Rows from block 2, named by matrix and row number. Rows with one number belong to one neuron. Each number is 200 + 40 x the weight over its row's rms, rounded and kept within 0 to 999. All counts start at 0. After the name is the row's rms in percent of the matrix's.
# fc1: second MLP up (model.blocks.2.mlp.fc1.weight, 2304x384), inputs 128-255
# fc2: second MLP down (model.blocks.2.mlp.fc2.weight, 384x2304, transposed), outputs 128-255
fc1.42,165,200,200,200,176,199,205,200,189,211,200,200,200,480,195,200,271,200,200,200,129,200,204,140,200,167,157,215,200,229,200,200,219,196,175,232,227,218,248,130,200,200,165,172,200,200,139,193,126,200,200,200,200,200,135,194,282,298,200,200,200,200,164,200,189,200,200,200,200,200,200,200,200,200,204,200,200,200,221,215,200,245,258,201,201,123,200,200,200,200,130,200,200,200,252,192,200,222,179,200,191,200,200,195,200,200,200,200,209,200,200,200,200,200,160,315,133,189,278,231,200,200,248,239,187,200,219,200,200
fc1.63,109,200,200,200,200,200,200,187,200,200,200,200,287,200,230,200,200,203,309,200,200,200,200,244,200,200,200,200,200,200,200,200,200,200,157,200,200,200,200,200,200,200,200,200,200,200,200,200,200,200,200,200,200,200,200,200,200,200,153,200,200,200,200,200,200,200,200,200,200,200,200,200,200,200,200,200,200,200,200,200,200,200,200,200,200,58,200,200,200,200,200,200,200,200,200,200,200,200,200,200,200,200,200,200,200,200,200,200,200,200,246,200,214,200,200,200,200,200,200,202,200,200,200,200,200,200,200,200,200
fc1.64,160,200,200,200,200,200,200,200,200,200,200,200,200,200,200,200,200,144,200,200,200,248,200,200,200,200,200,200,200,200,183,200,200,200,200,195,200,200,200,200,200,200,200,200,200,200,200,200,200,200,200,200,200,200,200,200,200,200,200,200,200,200,200,200,200,200,200,200,200,200,200,200,195,200,200,104,200,200,252,200,200,200,200,200,200,104,93,200,212,200,193,183,200,200,243,200,200,200,200,200,200,200,192,200,200,200,200,200,200,200,200,252,200,200,200,187,209,200,200,164,200,200,200,200,200,200,200,200,200
fc1.66,159,201,225,200,200,210,150,200,200,213,219,224,205,200,200,200,222,197,229,206,206,210,330,223,200,58,200,200,204,250,200,211,186,205,232,198,216,200,119,225,194,200,202,246,199,200,194,196,200,394,337,199,136,228,200,181,196,218,85,200,200,198,230,199,218,200,200,200,207,151,200,307,200,232,204,200,204,220,199,200,202,200,224,196,203,173,209,189,200,200,198,193,200,200,202,187,200,200,256,200,179,200,200,171,200,200,185,200,322,200,200,205,200,189,203,200,204,200,200,200,200,167,203,184,200,200,200,197,210
fc1.68,205,200,189,200,200,200,200,200,200,200,214,478,200,200,200,200,200,200,200,143,223,200,200,200,192,200,200,200,200,200,200,128,200,200,200,200,225,228,131,200,177,200,200,91,223,200,200,200,107,200,200,200,200,200,150,200,200,200,139,200,200,214,200,200,79,200,478,200,200,200,271,200,203,200,200,200,200,191,206,200,200,200,187,200,200,98,200,0,200,200,130,200,200,200,196,252,217,200,200,200,200,200,253,200,200,200,200,209,200,200,201,200,200,245,232,200,200,200,200,200,200,167,200,214,204,200,200,209,257
fc1.79,294,216,197,180,202,189,241,209,200,198,200,200,164,154,282,206,198,195,238,166,168,143,129,214,200,324,159,200,308,200,200,200,176,181,221,173,204,387,198,186,200,205,268,200,273,200,209,164,200,199,200,234,203,200,200,202,161,188,176,211,194,200,200,200,200,200,200,206,244,205,168,201,200,200,198,199,221,207,309,198,210,200,150,198,200,200,206,200,243,199,176,333,200,218,211,200,219,200,201,200,161,249,159,205,247,200,200,200,184,226,184,195,200,130,200,200,203,200,200,150,203,200,200,200,200,218,200,27,201
fc1.92,211,200,291,200,212,252,198,197,84,200,200,200,200,198,192,200,200,186,200,242,111,200,272,200,223,200,200,200,247,225,200,200,165,228,200,200,200,200,200,200,144,200,186,254,200,200,190,200,200,200,200,200,256,200,200,200,172,185,158,100,80,200,200,208,200,200,207,200,134,383,227,200,170,200,200,190,222,200,200,268,201,241,200,201,243,200,200,200,119,210,200,200,200,200,200,200,149,212,205,203,198,200,308,200,200,200,200,165,255,200,201,201,171,113,200,210,241,200,196,245,191,277,200,200,200,193,297,185,197
fc1.104,214,202,200,206,200,200,189,200,190,196,204,101,167,216,174,200,191,200,221,228,205,200,174,210,198,200,172,200,166,200,200,200,207,346,182,200,200,231,200,200,183,200,200,226,161,200,200,187,200,200,200,200,241,200,183,213,143,207,169,200,195,200,200,215,295,246,200,191,215,200,89,200,200,200,490,200,200,195,289,229,200,193,268,98,200,165,200,215,213,200,200,200,200,195,200,150,200,200,200,200,200,137,208,231,200,200,200,200,200,200,200,192,146,200,224,200,200,200,200,200,307,200,200,106,200,190,200,200,222
fc1.108,244,190,200,200,188,200,200,200,193,200,188,200,200,200,200,428,200,200,200,220,204,419,200,200,208,200,200,181,200,200,216,187,200,180,206,200,200,200,200,200,200,167,200,235,200,200,200,114,200,135,200,200,181,200,200,186,208,205,200,200,200,200,200,200,200,200,231,200,200,188,205,200,163,200,199,200,190,218,200,200,200,203,200,228,200,200,227,200,290,200,200,182,200,200,200,200,347,200,200,200,200,189,200,317,200,230,192,200,200,200,362,200,200,205,200,202,115,200,198,147,200,200,200,232,200,200,200,200,200
fc1.120,147,201,200,335,211,200,200,200,200,235,204,200,185,214,202,200,202,200,205,200,223,89,200,200,200,200,200,183,200,200,200,197,218,200,202,107,200,193,200,229,177,200,200,336,193,200,200,199,183,200,200,200,189,200,215,200,167,195,200,200,200,199,248,192,200,200,170,200,200,200,200,200,200,210,186,200,203,200,200,200,195,118,207,200,192,200,192,202,205,200,200,148,200,200,200,200,200,200,354,200,187,203,150,240,196,200,199,200,200,200,200,190,200,218,200,200,312,205,240,184,198,193,200,202,200,213,200,254,203
fc1.124,255,205,202,187,200,200,160,201,185,187,208,200,202,164,175,290,185,200,323,205,286,195,204,175,208,203,226,308,252,244,242,230,187,200,200,212,106,170,171,134,199,198,200,205,118,268,201,179,200,265,200,213,188,294,208,211,206,197,209,172,200,278,190,214,218,184,204,187,212,187,373,199,172,202,102,200,214,205,188,200,207,208,264,170,174,194,215,199,200,207,178,151,201,200,198,207,183,186,255,193,223,193,179,146,209,172,183,261,200,199,195,199,200,200,202,199,23,198,199,206,170,200,199,184,197,199,197,158,214
fc1.135,168,141,211,200,200,201,200,200,200,188,152,200,177,291,200,174,200,107,202,200,249,200,111,202,200,93,200,200,200,169,277,192,201,200,172,181,200,200,202,19,200,232,201,200,200,200,192,36,307,56,200,230,211,200,177,200,200,198,200,200,200,266,200,198,190,200,183,199,132,200,200,173,200,200,395,200,200,46,200,159,200,296,241,200,190,200,200,199,307,200,200,218,200,234,256,162,246,200,200,192,336,164,232,200,166,212,200,241,200,200,178,97,179,200,200,200,248,7,200,205,211,203,200,203,200,200,220,200,175
fc1.158,148,200,200,200,200,200,288,200,200,200,244,200,200,223,200,200,312,200,200,200,200,200,200,200,200,200,200,200,200,200,200,200,200,333,200,277,200,200,200,200,200,136,200,200,200,204,200,200,294,200,200,200,200,200,200,200,200,200,200,155,200,327,200,200,529,200,200,200,200,200,91,87,200,200,200,200,200,200,200,200,200,200,200,200,200,171,200,200,200,200,200,200,200,200,200,200,200,396,200,200,235,207,200,200,200,200,200,200,200,200,200,196,200,200,200,200,228,200,200,200,200,200,200,200,200,200,236,200,200
fc2.42,020,200,200,200,200,200,200,200,186,198,198,200,130,200,200,200,200,200,200,200,200,200,201,200,200,201,200,200,478,200,200,187,200,200,200,184,200,198,200,200,200,200,200,200,201,199,200,199,200,200,200,198,200,200,201,200,200,200,9,200,200,200,199,200,200,200,200,200,200,200,200,200,200,107,200,200,199,200,201,201,201,200,200,200,200,199,200,200,200,200,200,200,200,205,200,0,200,200,200,200,203,200,199,200,204,200,198,200,200,200,200,200,200,200,200,200,210,200,200,200,200,200,200,200,200,200,200,200,204
fc2.63,007,200,200,200,200,200,220,200,216,199,200,200,202,200,200,200,200,200,200,200,200,200,193,200,200,200,200,200,175,200,200,205,200,200,200,195,200,205,200,200,200,200,200,199,219,200,200,200,200,200,200,200,200,200,200,200,200,200,224,200,200,200,200,200,202,200,200,200,200,121,200,200,200,211,200,200,200,200,200,226,197,200,200,199,200,200,200,200,200,200,200,200,200,193,200,160,200,198,200,200,223,200,200,200,200,200,197,200,200,200,198,199,200,200,200,200,200,200,200,200,201,200,200,200,200,200,200,199,169
fc2.64,006,200,200,200,200,200,144,200,201,198,200,200,174,200,200,200,200,200,200,200,200,200,219,200,200,201,200,200,203,200,200,195,252,200,200,207,200,197,200,200,200,200,200,195,216,200,200,380,200,200,199,200,200,200,200,200,200,200,131,200,200,200,204,200,201,200,200,200,200,200,200,200,200,208,200,200,200,200,200,201,198,199,200,200,199,204,200,200,200,200,200,201,200,199,200,214,200,199,200,200,200,200,200,200,200,200,237,198,200,200,212,191,200,200,200,200,227,200,200,200,195,200,200,200,200,200,200,200,345
fc2.66,025,200,200,200,200,200,202,200,216,184,204,200,212,200,200,200,200,200,200,201,207,302,200,200,200,200,200,200,204,200,200,201,52,200,200,231,200,205,199,200,200,200,200,200,200,200,200,222,200,200,194,200,200,200,200,200,200,203,117,200,200,200,201,200,201,200,200,204,200,177,200,200,200,226,200,200,200,198,200,199,249,200,199,200,236,200,200,200,200,200,200,154,200,200,200,200,200,721,200,200,462,200,200,200,199,200,442,203,200,200,220,186,200,200,200,200,204,200,200,200,200,200,200,202,200,200,200,200,234
fc2.68,007,200,200,200,200,200,200,200,203,206,200,200,201,200,200,200,200,200,200,200,200,200,187,200,200,200,200,200,200,200,200,197,200,200,200,196,200,198,200,200,200,200,200,211,203,200,200,200,200,200,200,200,200,200,200,200,200,200,199,200,200,200,200,200,200,200,200,200,200,199,200,200,200,200,200,200,200,200,200,201,200,200,200,200,200,187,200,200,200,200,200,230,200,200,200,198,200,200,200,200,200,200,200,200,200,200,205,200,200,200,232,202,200,200,200,200,201,200,200,200,204,200,200,200,200,200,200,200,200
fc2.79,105,200,200,200,200,200,200,200,201,187,197,200,186,200,200,200,200,200,200,200,200,200,240,200,200,200,200,200,175,200,200,184,200,200,200,204,200,0,199,200,200,200,200,199,201,200,200,200,200,200,200,200,200,200,200,200,200,152,205,200,200,200,200,200,200,200,200,200,200,202,200,200,200,182,200,200,200,200,200,205,202,200,200,200,151,199,200,200,200,200,200,203,200,201,200,205,200,198,200,200,205,200,379,200,199,200,200,200,200,200,201,231,200,200,200,200,200,200,200,200,198,200,200,200,200,191,200,200,188
fc2.92,057,200,200,200,200,200,202,200,212,191,199,200,219,200,200,200,200,200,200,200,200,200,200,200,200,200,200,200,192,200,200,200,216,200,200,201,200,201,200,200,200,200,200,200,838,200,200,201,200,200,200,200,200,200,200,200,200,200,200,200,200,200,200,200,200,200,200,200,200,575,200,200,200,200,200,200,200,200,200,197,201,200,200,200,200,200,200,200,200,200,200,200,200,200,200,207,200,200,200,200,200,200,200,200,200,200,194,200,200,200,200,199,200,200,200,200,200,200,200,200,199,200,200,200,200,200,200,200,199
fc2.104,033,200,200,200,200,200,184,200,215,205,200,200,202,200,200,200,200,200,200,200,200,200,186,200,200,200,200,200,202,200,200,200,200,200,200,224,200,198,200,200,200,200,200,197,249,200,200,190,200,200,200,200,200,200,200,200,200,200,194,200,200,200,200,200,203,200,200,200,200,200,200,200,200,200,203,200,200,200,693,200,200,216,200,195,200,200,200,200,200,200,200,195,200,200,200,200,200,200,200,200,189,200,200,200,200,200,200,200,200,200,180,200,200,200,200,200,200,200,200,200,186,200,200,200,200,200,200,200,200
fc2.108,030,200,200,200,200,200,193,200,208,204,200,200,206,200,200,200,200,200,200,200,200,200,73,200,200,200,200,200,205,200,200,199,204,200,200,808,200,199,200,200,200,200,200,200,200,200,200,225,200,200,200,200,200,200,200,200,200,200,199,200,200,200,202,200,200,200,200,199,200,197,200,200,200,175,200,200,200,200,200,192,243,200,200,200,200,201,200,200,200,200,200,202,200,200,200,118,200,138,200,200,115,200,200,200,200,200,201,203,200,200,200,200,200,200,200,200,185,200,200,200,200,200,200,200,200,200,200,199,193
fc2.120,021,200,200,200,200,200,187,200,118,224,201,200,206,200,200,200,200,200,200,200,200,200,186,200,200,200,200,200,201,200,200,193,199,200,200,503,200,196,200,200,200,200,200,214,176,200,200,275,200,200,200,200,200,200,200,200,200,200,201,200,200,200,200,200,199,200,200,200,200,208,200,200,200,163,200,200,200,200,200,210,220,200,200,174,200,188,200,200,200,200,200,199,200,231,200,18,200,191,200,200,199,200,200,200,201,200,196,201,200,200,334,200,200,200,200,200,212,200,200,200,200,200,200,200,200,200,200,200,133
fc2.124,076,200,200,200,200,200,200,200,216,201,200,200,160,200,200,200,200,200,200,200,201,203,397,200,200,193,200,198,0,187,200,201,194,200,200,154,200,212,201,200,200,200,200,196,128,202,200,200,200,200,200,200,200,201,198,200,200,202,195,200,200,200,202,200,200,200,200,186,200,230,200,200,200,214,199,200,200,200,200,213,200,198,200,201,196,63,199,200,200,200,200,208,200,203,200,221,200,200,200,200,246,200,200,200,201,200,262,201,200,200,235,200,200,200,200,200,201,199,200,200,199,200,200,200,200,200,200,205,183
fc2.135,057,200,200,200,200,200,200,200,200,200,200,200,200,200,200,200,200,200,200,200,200,200,200,200,200,200,200,200,199,200,200,200,200,200,200,200,200,200,200,200,200,200,200,198,200,200,200,204,200,200,200,200,200,200,200,200,200,200,200,200,200,200,201,200,200,200,200,200,200,200,200,200,200,200,200,200,200,200,200,205,200,200,200,200,198,199,200,200,200,200,200,200,200,200,200,204,200,200,200,200,201,200,199,200,200,200,218,179,200,200,221,203,200,200,200,200,200,200,200,200,200,200,200,200,200,200,200,200,200
fc2.158,006,200,200,200,200,200,131,200,232,325,195,200,204,200,200,200,200,200,200,200,198,200,196,200,200,200,200,200,198,200,200,198,197,200,200,198,200,204,200,200,200,200,200,194,108,200,200,178,200,200,200,201,200,200,200,200,200,200,235,200,200,200,236,200,204,200,200,200,200,189,200,200,200,201,200,200,203,200,200,202,206,200,200,198,200,234,200,200,200,200,200,367,200,199,200,177,200,531,200,200,254,200,200,200,145,200,196,192,200,200,197,222,200,200,200,200,194,200,200,200,199,200,200,200,200,200,200,199,176